{
  "model": "image captioner",
  "encoder_norm": "layernorm",
  "encoder_num_experts": 16,
  "encoder_width": 192,
  "decoder_activation": "gelu",
  "decoder_head_dim": 64,
  "decoder_kv_group_size": 2,
  "decoder_prefix_bidirectional": false,
  "decoder_connector": "linear",
  "decoder_tie_embeddings": false,
  "precondition_frequency": 10,
  "max_precond_dim": 1536,
  "one_sided": true
}
Rows from expert 2 of block 5 of the image encoder, named by matrix and row number. Rows with one number belong to one neuron. Each number is 128 + 32 x the weight over its row's rms, rounded and kept within 0 to 255. All counts start at 0. Numbers have three digits each. After the name is the row's rms in percent of the matrix's.
# up: expert up (encoder.blocks.5.mlp.up, 16x192x192), inputs 0-191
# down: expert down (encoder.blocks.5.mlp.down, 16x192x192, transposed), outputs 0-191
up.155 037:157128128128129128128128128128128128145128082128095019097128135128118128128128128128128076128128128181255128126128128182128128128128128128212128128128039128100134106130128128128101140121124128086129128128086128128128128135137128128128128128128128128128199094099155131128133133123128109128139107128132255128076117159128128128186128128128210128128128128105128172128163108128135152128128128079094128128128128206128128092128128128128128128128128128130128128128128128074093128184128128094128128128057140148128128149065000128231164128111128139235128129128128128128128128128128122128
down.155 031:078128188128127128128128134128128116127151128128156128128121133094128128128123128138128128142128177129128128253128109179128128128128128128128128128128255106145128128084220141119128128128128085128068191141128155121128128152128128140128148128128127198156128128128128128128128128128128128140128128133128032128072128069039128128128128198128118128077128099128151128128128128128139128084128143128128117128139128128138128113128128128213128128122128105044128128128128128128128128128128128128136128020128118076099081128035000128065071128175128128111160128140128128128128128128128128128
up.156 087:115093128052105112133099104159126079161090186134131127093133108109132108185104165210107171131193131165149150161123132124167138075154103126075128112112128126106147192090089100180126127122151133156134123129192131126135121119125095099169104208128107057103093070138126121110116121148100183127103131172088196162111136166180172101149160140135137140123086162163120118176218141102135049109047142170207093107128137142141127112111040069113105122147117112102165098111177068168120159088114132114122124154135142120111151131144119107124124140138103118156190082144097109103145139131093169109
down.156 115:094133163152089126131125122120138142076123121186172156117145131170191124097120133133128087178127162083171215168166105128125135191154155194091128155139162114131163113126106162128103156132144185149115209130060152166141150091136129104132126073126143135113113116118127163102146074196187107130150135137196108127112123116138129122114141107132124143070134030173138168126130048126103138121168132192141109119034070136121237129131136110156099112098098093145172152142127162116089064120127180143115158068080129127079069133133094141125132119109127120076154113144152143144122136119127122118
up.157 018:174128128128128128081128128128123128134166099128128128085128128128071128128128128128125128128128126128158114080185128128045128212128128138165146128128128128054128096152128139128129128128128113097128128128099089033127073141151128128128128117128138128129236128128128124128144128091128128128106128194128128133128128128128128128128128129151199128128129128125063128128245102128128209128128126102152181096128180128128051097064128128061128128129203157128102128128128128059128165162156128128128128128012128210094125128128000065178128156128164130128128145128128128127128164128128128128
down.157 013:049122128056128128210128128128144128128203128128128034128128128128128128255065128128128128128128128023128132128128068128128128128128128128128128000128164128128066173084093128128128162102128081150128128104128128128128128128128128123128128128128128128128129128128178109128128128141129128128128128128128114128128128128128128177128076128121128128128084203128255118128128128128186128128128128128146128128128190128128128178128128131128128128128113128128128128128091128128128128128128129128128128128000166128198128128170159169088128152128128128128108128155161093128128128128128128128
up.158 092:128121193035182167100132103156127098122130053049132096143125173139137151151151125178126126103121163147085184103132188156082164152141150114147200115136140121080132110125124093123131134122136125089138138084106126126128225185168109127139156104120130200107132112122134077146222132127133128143140159132140144074105134151091089170091135097142142131122189118067124125125130058182109132094158107097147120122132149117184131115040179093130113127127135145182170145157121121112090133181131121016123122124125097125083146143122100124144145122150168129126132206128111071128128120149172120125
down.158 102:070146109146092102124109085168158207084125208113162103111210137135122240131127125142115126182130175074118132160177137109158075134124151140086148116133124111109123110097123149151092075156087126125136128237116123143159130105135144120105123108101130155110120103108113118123132125172141088184142101121162075109099117125160125135204134171153138128152127060134127152103124134092123131168109130172123010136036134119124086112120115089140178108137163174168134103173049132139129129136150133103154157124130135150073102171099104106118145147123153089134158126115172148184126123124065124133
up.159 100:143142146055136118128085129130081101187107128155073108129125179170094127083131082143130097126129209120121091060116119149126164130132123130200154132127090110072131088137123143114129142110115121153169125141110117084115075157111124123126103112065133128072138127123126124109128137063145202216115054125177182151124122229111110167145156116129080120124109109114145116158121134151127129096130079146177195107187146130194088106125157111131130141180146138117136165131128151190089149170156133150148125127122103093099105137167082106191150114130198125179123173131106168091187180136099088163
down.159 100:041168148105063156127119128123176138114105138119167130138152221130237173148148133126141149059093125149100180156150073128136100094114128132144106115133151078087125138159101132090103122147107112135126167124127130136156122165141181027126129088129146184139092128153127235146133090136156071131094146138144107121194136114131105137147130134075128145142121072111133161154142081122130125036129129108120068098075169110121132122150107088140125184099112136155130121121127128133127124057157132077133163117129219125025119160130159110131132101163147156119128115124110126142139139175119112113
up.160 172:101168159136151109131138109166098128052166178145130131145138032111097152090126100147120136065129140081107135096165107118154106127131166139114031084092062151142127139144134121132111079137077093092116123128138121169115110126134143128113176137149122176131134117138127151106151098214192126094165129096123140139191141184164070119150112181064130139126132172134120095027130155103107133144126186177173126110182095116155132147197133153178147155137128133149161096119113174091130105130114212109062135149127106090161128185124142163097133162077124156131147136110070111113093078118143092127
down.160 155:123089128164102148132019128121103197093098123134104129095132108127124124082127128166129130125145158114127149158136106175194130127129108150159127156207153132125164125097061143146134165137185133129111146156067118149130123112124114161131130137128137147132129045122156125104106129153120126181135143171150062136119111000155126059128123165196093170203122104130146124215108112145143086159146130204091070123140152182111133169119129137133120112091130143182135136130112140132123137130127091141132189101123133088120127096216073101113130122124065143131131111145166145150034119124100123127
up.161 108:133130119132200136126118128127081148130143127138126079129121120163105135125177101135102088089131132187147108013195135161052098116118141151157126128102163128075139091135128128130165134128126063100125123150117106111120076158128097111132100057137124126126152113003129121126180182131125130086113091133215157171131162145098067146190158112124223165153148124130143100089144103165128142110147108090144146069134142126162109120112172159128115157142163150124134146100111126098118131205129100128121181078111157138093096154082082130140190109105184154139127213143176126124135155138122129136
down.161 084:135134162162074182131137200127122185062095146131121120156130146181123099131112126129120129141123139026156167165128091046133107090140133135111164165125173122108100127114111120098142118131126129143137203130064154109091054065160135183127101105086166120100156099099183119128124078132129111127128124141125114159105071107117121104177158127206098114111147138150122130146135133155101160179111092170089059139112146105108130148194174100103124146144095154086133155161152062093129117106168126070165224112128148122123184101069077110170142170135105153137145125151129129167129152086063138150